{"model": "multi-label audio tagger", "dataset": "short made-up English sentences, spoken by a formant synthesiser in many voices", "train_examples": 26041, "gain_aug_db": 6, "n_mels": 64, "hop_length": 160, "input": "log_mel", "spec_augment": true, "win_length": 400, "arch": "conformer", "norm": "rmsnorm", "hidden_act": "gelu_tanh", "mlp_ratio": 3, "head_dim": 48, "fused_qkv": true, "qk_norm": true, "dropout": 0.1, "inner_norm": false, "subsampling": 4, "layers": 10, "width": 192, "positions": "learned", "kernel_size": 15, "num_labels": 202, "init": "torch_default", "residual_init": "none", "optimizer": "muon", "muon_scale": "spectral", "learning_rate": 0.029, "momentum": 0.95, "nesterov": true, "orthogonalizer": "newton_schulz_5", "adamw_lr_other_params": 0.0027, "max_grad_norm": 0.5, "max_steps": 7600, "batch_size": 512, "epochs": 149.4, "lr_schedule": "wsd", "decay_fraction": 0.3, "final_lr_fraction": 0.1, "warmup_steps": 150, "weight_decay": 0.02, "adamw_weight_decay_other_params": 0.01}
Rows from block 4 of a small multi-label audio tagger, named by matrix and row number. Rows with one number belong to one neuron. Each number is 50 + 10 x the weight over its row's rms, rounded and kept within 0 to 99. All counts start at 0.
After each neuron's rows are labels from the 100 clips, of 14848, where the neuron reaches its highest value: "loudest" is the band of the loudest frequency at the time of the peak. Only what is clearly more common there than usual is listed. The data: short made-up English sentences, spoken by a formant synthesiser in many voices.
# fc1: first MLP up (model.blocks.4.ff1.fc1.weight, 576x192), inputs 96-191
# fc2: first MLP down (model.blocks.4.ff1.fc2.weight, 192x576, transposed), outputs 96-191

fc1.216:54 38 47 56 55 48 54 45 39 63 45 66 55 67 56 56 51 52 19 40 59 46 45 58 71 41 45 36 54 64 52 33 56 51 61 50 37 70 31 46 23 62 48 57 59 48 51 54 57 34 54 54 57 60 54 45 57 51 45 44 41 45 60 46 44 71 69 32 49 72 47 55 44 54 54 44 58 53 49 35 57 39 48 42 55 45 38 56 60 54 47 56 35 42 49 42
fc2.216:62 61 52 40 63 54 48 55 35 37 63 64 54 51 38 38 47 65 54 52 61 46 49 54 57 60 46 51 55 49 62 49 40 35 50 69 51 58 40 60 24 63 65 44 53 47 61 61 63 34 40 39 56 56 37 42 49 63 25 39 53 62 52 42 44 59 45 65 43 48 45 47 40 56 65 41 48 45 52 48 54 44 61 35 54 42 57 64 40 35 54 49 45 48 53 26
loudest: 2000 to 4000 Hz

fc1.85:59 49 38 73 68 58 45 52 56 41 50 53 43 54 49 59 44 64 50 45 53 42 61 55 47 48 49 51 36 55 46 54 67 39 48 61 56 38 40 48 52 59 76 22 43 33 51 44 71 48 53 52 57 31 49 61 48 47 64 56 38 53 43 61 59 56 49 60 42 45 50 54 40 61 50 51 58 51 47 68 50 48 50 46 74 60 32 56 55 55 40 39 62 51 47 59
fc2.85:59 62 62 45 49 54 41 60 54 48 57 66 52 49 39 52 40 42 58 43 58 26 67 44 55 50 55 72 63 57 52 51 48 31 48 54 49 58 63 52 47 58 65 46 36 54 57 47 66 53 65 44 29 34 39 42 51 51 44 53 53 43 42 63 66 36 49 47 47 57 68 53 42 56 49 54 55 53 48 47 31 42 49 46 59 52 52 60 43 55 49 24 39 31 53 53
loudest: 2000 to 4000 Hz

fc1.465:60 51 48 42 59 43 51 49 55 20 55 54 68 63 48 66 46 63 42 51 41 55 75 60 69 46 53 41 50 60 59 31 55 62 42 61 47 17 48 55 51 53 48 53 30 53 48 39 53 70 45 61 47 36 53 50 67 57 45 56 48 37 60 39 57 37 42 48 42 60 59 40 59 59 46 51 44 52 50 41 57 46 46 47 51 47 41 71 51 46 42 56 56 62 40 67
fc2.465:31 44 49 51 36 45 51 51 47 42 48 45 54 38 50 51 56 49 40 64 54 64 70 45 52 58 54 55 60 59 39 63 37 52 36 59 36 44 44 54 42 63 52 53 47 52 48 53 74 61 58 53 45 48 59 49 39 41 68 60 42 40 69 58 54 49 60 59 53 39 52 41 43 62 59 30 50 46 58 51 42 55 64 63 55 57 43 59 66 52 44 41 42 33 51 63
loudest: 250 to 500 Hz

fc1.48:62 42 65 33 50 57 47 60 44 44 37 60 39 50 50 54 51 52 39 40 43 50 50 58 52 52 70 70 42 62 39 62 33 47 31 58 58 45 44 42 57 58 63 53 60 36 49 57 69 57 64 62 77 34 38 63 43 56 53 47 42 51 52 61 53 51 50 65 50 40 59 50 36 59 49 51 63 40 56 45 34 42 34 50 50 49 59 49 43 42 38 46 61 45 48 50
fc2.48:60 66 65 55 45 58 54 33 51 30 48 35 51 75 38 33 35 44 38 48 45 41 46 40 47 57 52 64 39 48 33 53 50 36 35 44 58 57 50 57 69 61 60 48 54 45 41 43 46 52 51 46 34 49 42 35 56 48 53 57 48 60 41 47 55 44 59 53 51 38 45 59 28 52 54 37 51 60 35 41 36 60 61 39 40 52 55 48 62 51 64 45 60 46 54 43
loudest: 250 to 500 Hz

fc1.88:46 48 65 47 61 49 40 37 40 54 43 63 43 64 41 52 41 51 43 56 54 39 59 27 66 39 53 49 48 61 51 55 43 56 34 30 53 29 30 44 51 31 62 45 37 50 51 50 72 68 46 47 65 55 58 60 39 52 36 56 66 47 49 55 49 42 37 43 39 45 32 54 34 49 61 47 38 46 52 44 57 50 53 29 51 66 40 69 67 28 59 39 45 42 47 50
fc2.88:38 50 61 50 62 60 42 37 60 34 46 63 60 49 46 37 57 48 47 59 33 65 48 62 27 46 48 57 44 50 27 66 53 51 39 39 39 59 50 38 48 38 59 40 53 55 31 59 43 47 38 47 46 45 48 53 53 34 63 45 42 48 51 43 50 27 66 45 49 43 73 50 54 46 60 64 35 59 40 47 46 41 58 44 36 48 57 45 67 33 67 48 42 46 59 48
loudest: 4000 to 8000 Hz

fc1.60:40 56 52 44 49 52 40 46 58 62 51 51 47 47 51 52 45 55 60 41 49 47 45 26 47 48 66 53 47 42 62 48 51 52 40 43 58 59 61 55 61 55 42 49 61 50 49 60 40 44 49 53 54 53 59 43 67 75 60 49 40 57 43 43 48 40 47 43 50 66 59 38 40 48 51 50 46 68 50 43 54 55 51 62 46 49 57 33 70 52 52 45 75 65 66 37
fc2.60:49 49 59 35 80 47 40 58 40 55 48 48 62 38 41 48 45 44 66 35 57 74 41 57 51 67 35 50 56 53 39 40 58 38 51 55 46 51 60 63 44 49 47 52 59 40 43 48 52 34 51 58 46 48 48 44 43 55 58 59 43 49 38 51 46 51 49 39 54 42 38 55 40 69 58 72 51 59 49 61 30 40 64 56 49 58 67 32 49 43 71 39 45 45 48 38
loudest: 4000 to 8000 Hz

fc1.264:43 50 53 37 56 60 49 47 39 38 54 57 59 55 40 48 63 50 41 47 59 59 37 65 47 44 63 45 50 72 59 67 34 62 47 66 43 44 43 61 58 45 47 55 48 42 64 47 44 38 53 60 62 64 58 47 28 40 53 36 46 64 57 27 41 48 51 48 41 59 53 53 45 34 50 52 45 64 59 57 50 32 47 35 52 62 71 30 66 50 52 60 54 39 42 76
fc2.264:44 51 28 38 41 33 52 40 50 66 38 32 57 50 33 41 50 58 51 38 41 47 63 56 46 61 50 48 42 72 46 63 50 45 32 59 54 71 47 54 44 73 52 69 63 70 50 44 52 44 60 52 54 45 54 75 55 47 51 54 48 45 58 47 52 66 56 35 45 47 59 31 41 31 58 47 63 62 45 57 53 45 76 39 56 55 64 61 46 31 43 59 51 64 70 46
loudest: 500 to 1000 Hz

fc1.64:66 42 33 57 47 51 58 49 61 43 57 71 59 49 60 52 49 33 40 52 51 56 44 45 39 56 49 32 46 46 63 31 49 54 50 40 35 35 54 38 36 54 57 55 43 43 49 34 46 63 53 57 58 58 66 40 52 46 45 37 42 63 55 50 59 38 41 49 68 42 46 33 53 47 43 51 40 42 44 49 49 44 45 32 49 43 38 50 63 53 50 49 66 44 35 57
fc2.64:63 58 42 53 64 43 48 47 65 52 59 51 55 42 45 37 43 46 40 46 50 55 46 52 59 47 50 34 70 49 51 59 46 63 60 30 40 69 54 34 39 48 43 59 51 64 48 54 47 40 48 55 55 58 53 43 67 69 52 43 63 41 49 62 54 61 48 41 53 55 48 49 51 54 57 53 39 48 27 62 46 46 65 47 68 69 31 43 56 25 57 47 59 51 37 40
loudest: 500 to 1000 Hz

fc1.12:49 59 25 62 64 63 45 62 38 62 44 32 57 56 64 52 39 67 37 51 47 64 56 59 63 58 51 45 45 65 56 36 50 49 56 41 46 66 49 44 62 59 45 55 54 67 57 61 47 56 35 42 56 71 53 45 41 40 38 38 42 48 51 65 63 28 62 54 53 39 41 46 48 29 61 54 62 49 54 35 36 41 44 37 48 52 47 59 63 65 51 54 51 46 47 52
fc2.12:42 40 33 56 56 45 72 51 50 38 34 50 48 35 74 50 39 67 51 45 58 46 48 61 54 65 43 37 47 42 48 60 43 35 52 59 25 65 52 58 37 47 40 54 46 56 45 49 49 52 46 44 52 51 57 59 65 34 45 46 54 47 46 54 47 53 50 55 53 65 58 47 46 47 67 28 64 42 57 59 55 52 48 32 39 33 30 36 49 39 62 57 54 47 33 52
loudest: 250 to 500 Hz

fc1.31:67 33 42 49 35 58 61 44 44 45 50 61 63 73 66 73 44 58 54 53 28 53 43 65 53 59 50 72 32 51 29 47 53 58 61 51 55 59 55 52 35 44 49 50 54 36 69 38 49 53 43 37 51 52 61 41 40 47 46 39 46 69 49 44 41 43 66 44 50 55 47 55 44 53 51 46 47 39 56 51 55 56 43 57 59 60 48 52 55 55 43 41 49 65 53 45
fc2.31:44 37 37 36 67 47 34 68 45 55 55 68 39 65 47 53 57 42 26 47 62 41 35 62 71 38 45 44 39 48 53 45 43 45 45 41 47 54 65 49 61 59 58 46 35 65 37 53 35 42 66 40 52 42 45 47 45 50 65 60 56 54 46 68 51 53 47 58 43 56 43 57 40 56 42 63 62 56 54 39 51 48 54 44 35 54 41 68 64 64 38 42 46 43 56 50
loudest: 2000 to 4000 Hz

fc1.303:57 43 39 55 55 43 56 57 73 64 58 52 53 58 59 64 48 47 42 42 56 40 51 54 35 62 54 52 25 47 59 49 42 49 40 50 53 59 41 55 52 50 40 51 58 57 40 36 33 52 33 40 55 33 62 30 50 54 38 51 52 54 57 51 41 51 57 53 63 75 43 58 60 36 35 42 60 54 42 50 60 42 54 34 42 43 22 70 45 69 61 48 56 43 62 49
fc2.303:55 50 51 47 50 46 68 48 59 48 46 36 61 40 45 74 41 50 52 47 46 56 44 59 50 47 40 69 45 36 51 43 35 41 46 62 47 60 41 68 63 45 42 65 49 56 54 50 44 48 57 32 48 75 48 47 42 74 28 41 48 42 58 51 44 68 49 44 68 51 56 55 39 49 42 30 40 34 55 55 51 47 62 52 47 50 34 58 36 44 56 62 64 59 56 39
loudest: 500 to 1000 Hz

fc1.112:49 42 48 55 45 39 58 42 48 49 57 56 48 53 62 65 36 46 60 61 65 49 53 44 50 62 50 43 47 56 56 31 43 68 63 58 35 53 65 50 53 66 52 36 32 53 55 48 43 58 47 44 51 56 45 62 46 38 36 39 36 57 53 58 59 62 53 65 51 54 58 48 31 63 55 59 44 62 56 39 55 47 48 31 51 49 30 56 44 50 38 70 44 43 41 40
fc2.112:44 45 46 52 57 57 36 70 47 50 67 49 57 46 49 51 57 63 56 52 46 64 60 54 29 49 45 60 43 74 41 60 51 42 67 59 66 49 44 48 46 57 47 64 47 43 47 67 42 41 34 64 35 60 52 46 59 54 58 36 40 61 49 61 44 64 48 57 53 41 43 26 35 50 35 55 43 51 24 49 63 45 44 35 41 40 26 43 51 49 47 57 52 63 42 47
loudest: 250 to 500 Hz

fc1.316:52 43 16 46 64 58 64 60 33 55 45 56 55 38 65 55 55 48 57 33 54 48 41 39 56 68 54 40 45 36 49 49 54 61 48 57 37 77 44 42 45 30 46 54 49 52 54 50 30 59 39 51 53 38 58 59 54 39 32 49 53 67 65 48 36 58 45 39 52 57 54 48 61 50 54 44 43 39 48 54 63 46 62 34 49 42 39 58 53 49 48 53 59 44 57 61
fc2.316:45 43 50 44 73 55 69 51 68 62 52 41 53 49 48 49 63 57 53 52 45 48 67 45 61 50 35 40 45 33 52 43 39 57 40 56 55 51 62 50 73 58 52 42 45 58 55 58 37 74 46 40 53 51 46 31 40 40 35 55 63 48 49 39 66 52 69 46 43 52 76 58 58 53 59 64 57 55 56 44 53 35 60 44 51 38 33 55 67 26 52 35 39 40 45 64
loudest: 250 to 500 Hz

fc1.258:68 39 42 69 60 67 57 37 48 56 56 44 42 60 46 47 43 61 41 71 37 42 38 51 35 47 48 42 45 33 55 52 45 59 65 66 69 57 50 56 73 57 55 36 65 49 43 63 54 35 40 47 59 59 48 40 59 57 36 57 57 49 59 45 37 40 61 60 52 35 77 46 43 46 42 52 58 40 41 56 49 44 26 34 50 24 35 45 64 52 44 55 56 49 56 36
fc2.258:71 53 39 69 42 56 49 54 42 41 42 35 52 52 59 34 44 59 46 43 61 56 53 56 41 50 42 53 43 47 42 70 52 49 58 76 52 50 30 58 40 55 55 55 48 67 52 55 54 47 43 55 50 59 36 30 57 57 60 46 45 69 35 45 47 49 67 61 59 64 74 44 52 52 52 48 42 55 42 56 37 33 41 51 48 43 44 51 40 55 45 56 56 49 61 35
loudest: 2000 to 4000 Hz

fc1.239:57 57 55 57 44 55 63 59 37 60 49 64 51 53 65 75 78 43 39 59 47 52 54 33 56 59 40 44 59 54 48 42 51 64 49 40 64 58 70 60 47 49 59 62 56 49 49 37 60 58 55 54 66 78 54 36 47 35 68 51 58 44 34 62 48 46 49 47 24 48 55 73 42 21 67 50 59 46 49 46 49 40 46 47 45 46 47 66 41 51 42 49 48 51 44 30
fc2.239:51 58 58 56 47 29 48 50 36 37 51 70 37 40 35 46 47 54 43 41 43 44 37 43 65 55 54 40 45 49 40 57 46 44 54 33 40 38 51 63 55 41 43 65 42 50 54 50 57 40 51 50 46 71 43 40 56 60 47 59 56 49 44 53 56 51 43 62 52 40 49 42 57 56 61 51 56 49 40 72 58 63 44 55 40 64 37 71 68 54 49 49 49 57 60 49
loudest: 500 to 1000 Hz

fc1.130:56 53 35 46 50 53 56 28 48 64 37 30 30 44 65 59 55 57 55 59 28 58 49 39 57 52 51 55 46 52 51 47 44 57 51 42 51 47 33 31 49 46 57 50 57 68 48 66 66 44 56 49 61 60 58 48 41 29 44 47 69 58 49 43 46 27 55 48 49 55 49 50 52 56 43 64 54 49 51 44 35 53 51 52 41 36 64 50 50 70 57 40 59 52 46 65
fc2.130:53 58 37 40 55 50 48 40 67 56 54 51 54 45 50 64 40 47 40 41 35 47 66 36 50 44 43 52 48 35 50 52 53 51 48 56 47 45 46 66 51 37 49 31 71 53 55 52 51 51 47 55 47 72 53 47 49 28 52 50 54 45 57 47 64 50 44 53 40 45 57 53 57 55 67 45 39 48 43 42 57 32 53 35 53 51 45 50 38 77 38 54 71 69 52 50
loudest: 2000 to 4000 Hz

fc1.412:70 66 43 45 41 69 42 40 48 46 39 59 38 63 43 38 38 47 46 53 46 73 37 54 50 62 64 37 54 52 48 50 53 63 47 28 58 35 55 46 33 48 54 46 42 34 68 27 42 61 50 58 50 50 44 49 69 27 47 44 51 63 60 54 48 45 48 38 57 50 55 57 46 65 54 43 53 64 42 58 41 56 36 30 51 56 59 55 49 40 45 44 47 46 52 39
fc2.412:54 44 31 45 59 50 45 58 51 45 41 64 57 32 57 48 53 31 40 46 39 52 39 37 31 64 40 49 49 69 47 48 44 37 29 40 62 65 61 43 43 44 45 54 58 57 69 45 58 61 50 57 48 62 52 51 64 49 56 56 59 46 42 60 38 49 57 56 47 44 70 62 59 67 37 36 56 23 59 37 37 48 47 57 62 56 55 52 41 42 36 48 55 42 30 35
loudest: 500 to 1000 Hz

fc1.322:50 77 47 50 77 54 35 57 44 61 51 54 39 60 61 58 52 49 41 48 48 54 29 43 55 49 58 40 46 45 52 53 46 47 54 50 40 53 39 25 52 34 51 61 38 58 41 50 56 51 53 58 58 46 41 48 46 56 42 51 33 89 56 40 32 47 49 44 47 44 50 57 42 62 36 74 47 64 64 51 66 39 36 49 63 34 42 56 35 41 57 52 54 51 46 32
fc2.322:64 46 67 52 49 55 63 33 49 62 43 51 56 44 37 27 66 53 48 60 73 45 58 44 56 61 63 47 60 51 48 45 51 37 63 61 47 56 63 41 40 56 74 33 26 43 61 46 45 45 34 54 67 52 38 49 51 55 46 48 52 65 53 41 27 58 58 42 40 32 40 46 58 45 52 50 39 36 65 62 50 33 50 57 57 41 39 56 62 53 70 50 44 41 55 66
loudest: 2000 to 4000 Hz

fc1.567:53 66 60 63 40 48 45 36 61 47 43 62 38 48 45 27 66 42 40 48 54 44 39 45 42 50 37 56 44 52 41 47 45 51 60 47 41 64 39 33 51 43 55 39 58 45 47 33 32 47 32 51 42 51 63 68 44 49 63 38 43 49 55 69 68 29 53 55 53 49 36 39 44 41 49 55 29 49 54 50 24 36 44 66 46 50 51 46 52 44 50 48 58 51 58 70
fc2.567:42 43 44 57 62 45 51 57 51 42 51 42 46 46 42 51 74 45 39 48 53 45 35 46 54 56 65 42 31 51 73 48 77 57 48 62 40 51 38 47 52 56 36 53 26 42 53 67 39 50 52 73 44 47 51 49 60 59 71 49 45 62 58 57 42 45 49 58 46 53 46 44 55 50 37 69 52 50 68 38 38 44 30 44 50 45 63 48 65 49 54 53 66 51 43 59
loudest: 2000 to 4000 Hz

fc1.462:38 54 58 44 67 61 41 59 61 55 49 48 51 54 70 50 46 48 43 51 22 46 47 56 66 55 63 57 43 28 48 36 36 51 44 77 59 43 57 56 52 44 41 61 44 55 44 51 44 57 34 34 43 45 64 44 44 64 45 49 54 39 47 49 43 49 50 36 45 46 48 54 48 45 50 55 41 49 54 39 60 52 41 45 43 60 40 52 50 54 53 57 55 44 66 48
fc2.462:45 41 59 54 62 66 50 37 49 62 52 49 49 48 53 50 44 44 62 42 48 68 62 47 67 44 45 54 31 34 59 44 63 48 57 50 56 60 41 50 56 50 52 25 64 38 42 49 56 39 56 44 57 48 54 42 40 59 39 46 57 57 58 58 71 35 48 44 39 46 44 60 52 46 39 56 42 59 31 56 37 39 57 48 58 49 56 50 43 65 43 39 63 56 52 58
loudest: 4000 to 8000 Hz

fc1.172:61 36 39 55 43 63 46 29 68 46 51 69 36 57 30 51 25 50 42 56 41 48 56 56 48 52 55 46 53 60 57 41 59 69 55 63 62 46 43 53 54 39 44 53 46 55 44 49 56 43 50 52 37 54 51 56 44 48 37 58 68 51 68 62 59 31 74 49 68 20 52 51 49 54 61 61 40 53 63 58 49 59 32 58 69 57 57 54 53 65 56 34 46 44 68 60
fc2.172:54 52 43 59 42 52 38 49 56 59 44 44 57 47 42 43 59 52 50 46 51 50 59 61 53 49 56 57 36 45 62 50 44 59 53 55 70 64 42 59 57 57 28 60 50 75 51 53 37 46 64 65 61 66 42 48 53 33 52 57 55 48 62 36 46 26 43 47 64 52 57 50 74 64 48 58 37 52 54 50 29 28 44 58 72 38 80 61 57 51 47 55 42 43 50 51
loudest: 500 to 1000 Hz

fc1.126:61 31 52 59 86 61 56 38 48 49 35 47 47 46 54 58 30 44 53 42 56 33 47 58 52 34 53 53 63 62 52 53 50 41 56 53 29 57 44 43 47 49 63 48 62 59 48 54 37 50 48 51 47 36 46 69 45 52 44 39 42 48 62 68 43 50 51 58 51 52 53 58 36 56 59 57 47 49 48 63 51 42 49 46 48 51 59 43 46 49 41 47 47 42 35 67
fc2.126:53 48 52 57 60 44 60 62 59 50 64 48 53 61 34 47 47 68 43 51 62 56 63 52 51 50 41 62 33 55 63 55 46 60 51 59 46 56 38 58 44 59 33 54 45 50 50 47 47 42 57 60 39 56 38 46 37 37 30 44 49 56 68 40 64 41 50 77 63 72 51 54 27 52 49 51 67 67 34 51 43 47 42 54 39 44 42 63 43 42 60 50 54 57 47 37
loudest: 2000 to 4000 Hz

fc1.307:58 81 51 62 62 63 52 49 53 60 52 41 26 43 59 45 46 48 58 32 41 54 48 59 51 49 50 58 61 47 32 54 60 37 43 53 45 45 58 42 49 32 47 40 43 55 42 39 14 65 52 46 57 56 43 52 60 49 47 64 53 43 60 50 52 47 44 52 38 56 51 40 56 48 41 39 64 52 49 60 54 65 35 56 47 42 52 56 38 53 45 50 61 43 49 70
fc2.307:51 66 47 51 62 48 38 72 37 44 49 38 34 50 51 46 54 49 57 37 44 53 59 31 58 41 45 74 73 49 41 45 57 49 60 53 37 65 47 57 47 43 62 53 61 58 60 56 59 64 40 56 36 43 67 63 37 39 51 54 45 40 39 41 37 42 49 46 52 60 56 54 35 49 69 49 48 56 62 48 37 52 57 40 39 57 60 66 54 49 48 32 61 31 56 63
loudest: 500 to 1000 Hz

fc1.22:52 67 69 48 51 46 61 41 56 50 55 50 41 51 69 59 57 53 66 30 56 50 55 48 48 39 42 52 42 50 58 59 35 59 53 57 49 43 31 43 54 67 35 44 47 61 43 48 60 65 54 55 42 52 61 61 43 41 26 31 62 44 64 50 56 37 43 43 53 43 59 54 47 45 49 45 46 42 39 59 53 25 50 42 55 29 50 60 57 43 43 59 43 57 27 47
fc2.22:59 42 29 54 53 44 47 67 66 46 60 38 41 44 58 50 40 47 47 44 51 50 45 41 70 55 38 46 74 24 58 50 58 61 67 44 45 46 44 59 47 55 50 32 46 60 34 62 68 45 45 52 41 44 55 39 59 47 42 34 46 61 56 55 60 32 51 47 57 66 61 59 53 46 54 68 53 65 40 46 72 60 47 57 66 27 43 59 44 56 54 53 56 75 38 46
loudest: 2000 to 4000 Hz

fc1.366:54 55 54 75 49 60 51 41 64 65 49 42 50 62 63 58 39 44 48 51 47 46 36 54 60 36 56 38 47 43 55 67 58 60 35 55 50 39 40 62 50 47 54 67 49 48 59 67 67 56 63 67 54 65 47 52 47 45 55 53 48 50 55 39 49 34 27 44 55 47 45 50 56 57 41 50 60 49 56 42 58 63 60 60 40 46 65 40 57 53 60 46 57 60 60 27
fc2.366:49 47 29 40 61 48 44 52 56 52 38 38 48 56 80 64 50 56 49 62 48 53 35 48 58 34 59 47 49 52 57 54 36 44 47 46 36 57 64 41 75 61 61 42 41 64 45 53 41 51 43 61 56 85 63 27 43 48 44 61 38 58 45 46 47 51 54 69 61 50 54 42 42 42 48 53 54 54 48 35 60 48 51 43 45 38 48 52 39 55 54 45 50 57 51 38
loudest: 500 to 1000 Hz

fc1.387:60 48 47 44 35 51 31 41 52 64 42 50 56 54 44 45 42 38 50 61 57 68 49 41 43 56 43 52 57 55 48 49 41 70 34 54 72 52 59 56 44 46 38 41 72 57 38 41 48 42 45 58 76 50 56 63 51 60 48 59 46 55 68 55 60 65 57 44 62 52 48 52 55 52 62 63 53 46 40 42 16 53 58 45 41 52 37 57 60 49 57 53 69 61 46 44
fc2.387:52 59 43 47 34 70 51 39 39 49 58 50 62 52 41 61 48 46 54 60 55 53 67 38 52 61 57 55 59 45 50 58 53 52 45 54 65 41 65 69 54 42 47 53 37 69 50 43 48 46 68 35 55 43 37 74 40 72 43 57 47 63 54 51 39 44 57 45 45 35 61 63 70 62 51 54 44 34 50 47 25 38 44 38 77 39 43 42 69 52 48 56 58 45 49 67
loudest: 250 to 500 Hz

fc1.506:64 52 49 43 58 51 51 56 54 44 50 40 39 66 30 32 46 59 59 53 54 44 47 52 47 57 63 57 73 41 51 54 44 39 63 75 56 50 55 48 61 41 60 61 50 49 65 36 47 46 50 57 43 39 50 35 41 52 51 47 47 56 61 49 51 62 60 59 49 44 39 42 51 47 48 59 53 57 58 47 58 53 43 64 60 55 61 46 56 54 49 42 42 46 43 43
fc2.506:52 42 68 60 53 50 53 47 40 60 50 42 55 48 40 45 52 44 47 53 54 32 61 53 45 50 44 65 40 61 61 56 51 41 59 50 66 39 38 54 71 46 41 66 37 54 57 39 45 47 49 43 35 36 64 67 28 45 54 44 29 42 72 53 48 48 40 54 44 52 64 50 46 36 44 47 41 57 41 56 49 42 49 53 40 50 56 52 45 39 54 46 42 43 30 51
loudest: 500 to 1000 Hz; 1000 to 2000 Hz

fc1.523:64 47 34 57 52 51 52 53 48 69 58 57 47 47 47 51 63 70 50 54 34 59 50 61 68 70 40 38 46 58 44 63 57 68 38 43 58 52 67 49 54 34 31 56 34 34 55 54 41 60 45 45 50 57 52 38 53 35 35 65 49 47 51 45 45 26 65 46 51 57 58 56 44 47 35 50 80 44 35 40 37 65 53 50 37 42 64 46 60 36 46 74 70 57 36 57
fc2.523:46 48 54 29 50 72 56 57 55 60 48 48 55 32 41 54 44 58 50 58 39 49 47 56 48 58 40 34 53 45 46 42 42 78 47 55 56 50 42 39 56 35 58 44 46 67 40 38 48 46 63 29 60 48 38 53 47 62 49 69 56 33 58 59 58 32 52 71 58 48 72 49 65 39 37 55 57 33 60 34 65 48 38 44 44 49 52 65 50 63 42 54 58 35 48 51
loudest: 250 to 500 Hz

fc1.161:40 50 57 35 34 40 49 50 49 52 51 48 38 45 42 60 60 24 34 47 40 59 51 70 73 38 43 42 49 42 41 62 56 69 50 54 54 41 38 46 56 33 48 68 55 44 43 35 63 47 54 74 73 57 49 44 42 60 49 56 39 69 60 55 49 48 30 56 39 60 61 53 52 48 62 36 49 39 48 40 51 55 47 47 24 62 46 42 54 48 41 46 46 57 56 53
fc2.161:45 37 54 55 53 23 35 44 38 47 43 37 35 38 48 57 60 29 34 36 36 44 30 40 68 43 35 54 45 53 53 46 49 42 42 52 49 36 58 64 57 59 34 41 52 44 49 49 51 25 51 47 66 38 39 50 47 55 67 61 68 60 48 45 42 55 20 52 34 40 57 47 49 36 60 30 62 57 44 50 48 50 42 44 58 52 59 57 53 57 38 41 53 39 63 45
loudest: 500 to 1000 Hz

fc1.333:39 54 58 57 66 49 45 59 52 36 36 42 40 50 50 42 43 52 49 46 20 46 29 60 50 59 65 49 42 51 42 56 35 44 58 32 47 52 63 53 50 52 57 60 52 45 31 60 47 54 60 60 46 54 62 53 54 37 33 43 68 52 34 41 34 39 47 59 26 42 50 35 52 39 37 52 47 49 45 61 36 35 50 44 47 34 39 71 66 46 38 59 70 45 49 53
fc2.333:61 40 53 58 44 48 34 38 37 54 42 60 40 45 49 41 80 50 52 31 53 39 45 26 46 59 63 66 47 58 49 49 67 34 23 56 65 61 38 31 52 36 48 65 29 34 56 48 44 53 59 46 41 50 65 55 39 58 64 53 31 38 45 71 60 56 56 56 55 42 53 46 54 56 50 46 50 72 46 71 50 51 51 48 46 42 53 41 50 43 49 44 68 59 51 51
loudest: 500 to 1000 Hz

fc1.365:45 50 29 66 73 41 38 62 43 38 39 42 52 47 49 56 48 64 51 41 56 58 56 58 45 47 60 57 43 46 45 55 51 46 44 51 53 53 47 43 53 45 75 26 53 43 49 32 49 25 58 42 37 40 59 42 49 44 62 53 49 56 67 67 61 38 39 62 48 53 52 43 47 53 46 48 38 54 42 45 44 14 39 54 61 60 57 32 34 43 55 53 58 31 36 46
fc2.365:50 55 45 75 47 57 48 34 49 39 46 53 38 56 54 39 54 47 54 65 63 57 67 54 46 65 59 56 43 43 41 43 51 35 65 62 37 56 42 37 36 40 36 40 44 65 38 65 53 46 54 57 36 44 30 34 44 54 50 43 54 58 41 61 53 40 64 72 50 49 64 50 48 65 59 55 48 46 42 52 38 56 43 53 55 62 37 28 47 46 40 55 56 59 57 52
loudest: 2000 to 4000 Hz

fc1.367:56 52 56 65 56 57 56 62 46 39 34 31 45 57 49 53 29 53 48 53 54 29 48 71 44 43 52 57 31 58 49 46 51 41 50 58 46 62 35 54 51 61 61 50 56 33 53 55 60 52 60 46 50 48 48 59 44 61 39 48 46 34 57 57 62 68 70 60 43 71 63 49 32 55 34 55 38 51 41 54 42 28 50 40 30 65 39 41 48 56 50 46 45 41 40 54
fc2.367:37 35 50 39 70 43 47 56 43 47 41 45 63 53 67 51 54 44 52 45 62 28 44 53 52 49 44 65 40 62 35 58 44 50 41 48 63 50 48 56 73 48 64 50 40 54 52 47 48 50 69 38 32 43 42 60 48 64 64 42 56 35 50 50 55 44 45 60 59 58 52 64 36 60 56 60 59 61 33 57 60 67 57 37 53 45 48 48 31 48 59 49 52 49 64 44
loudest: 2000 to 4000 Hz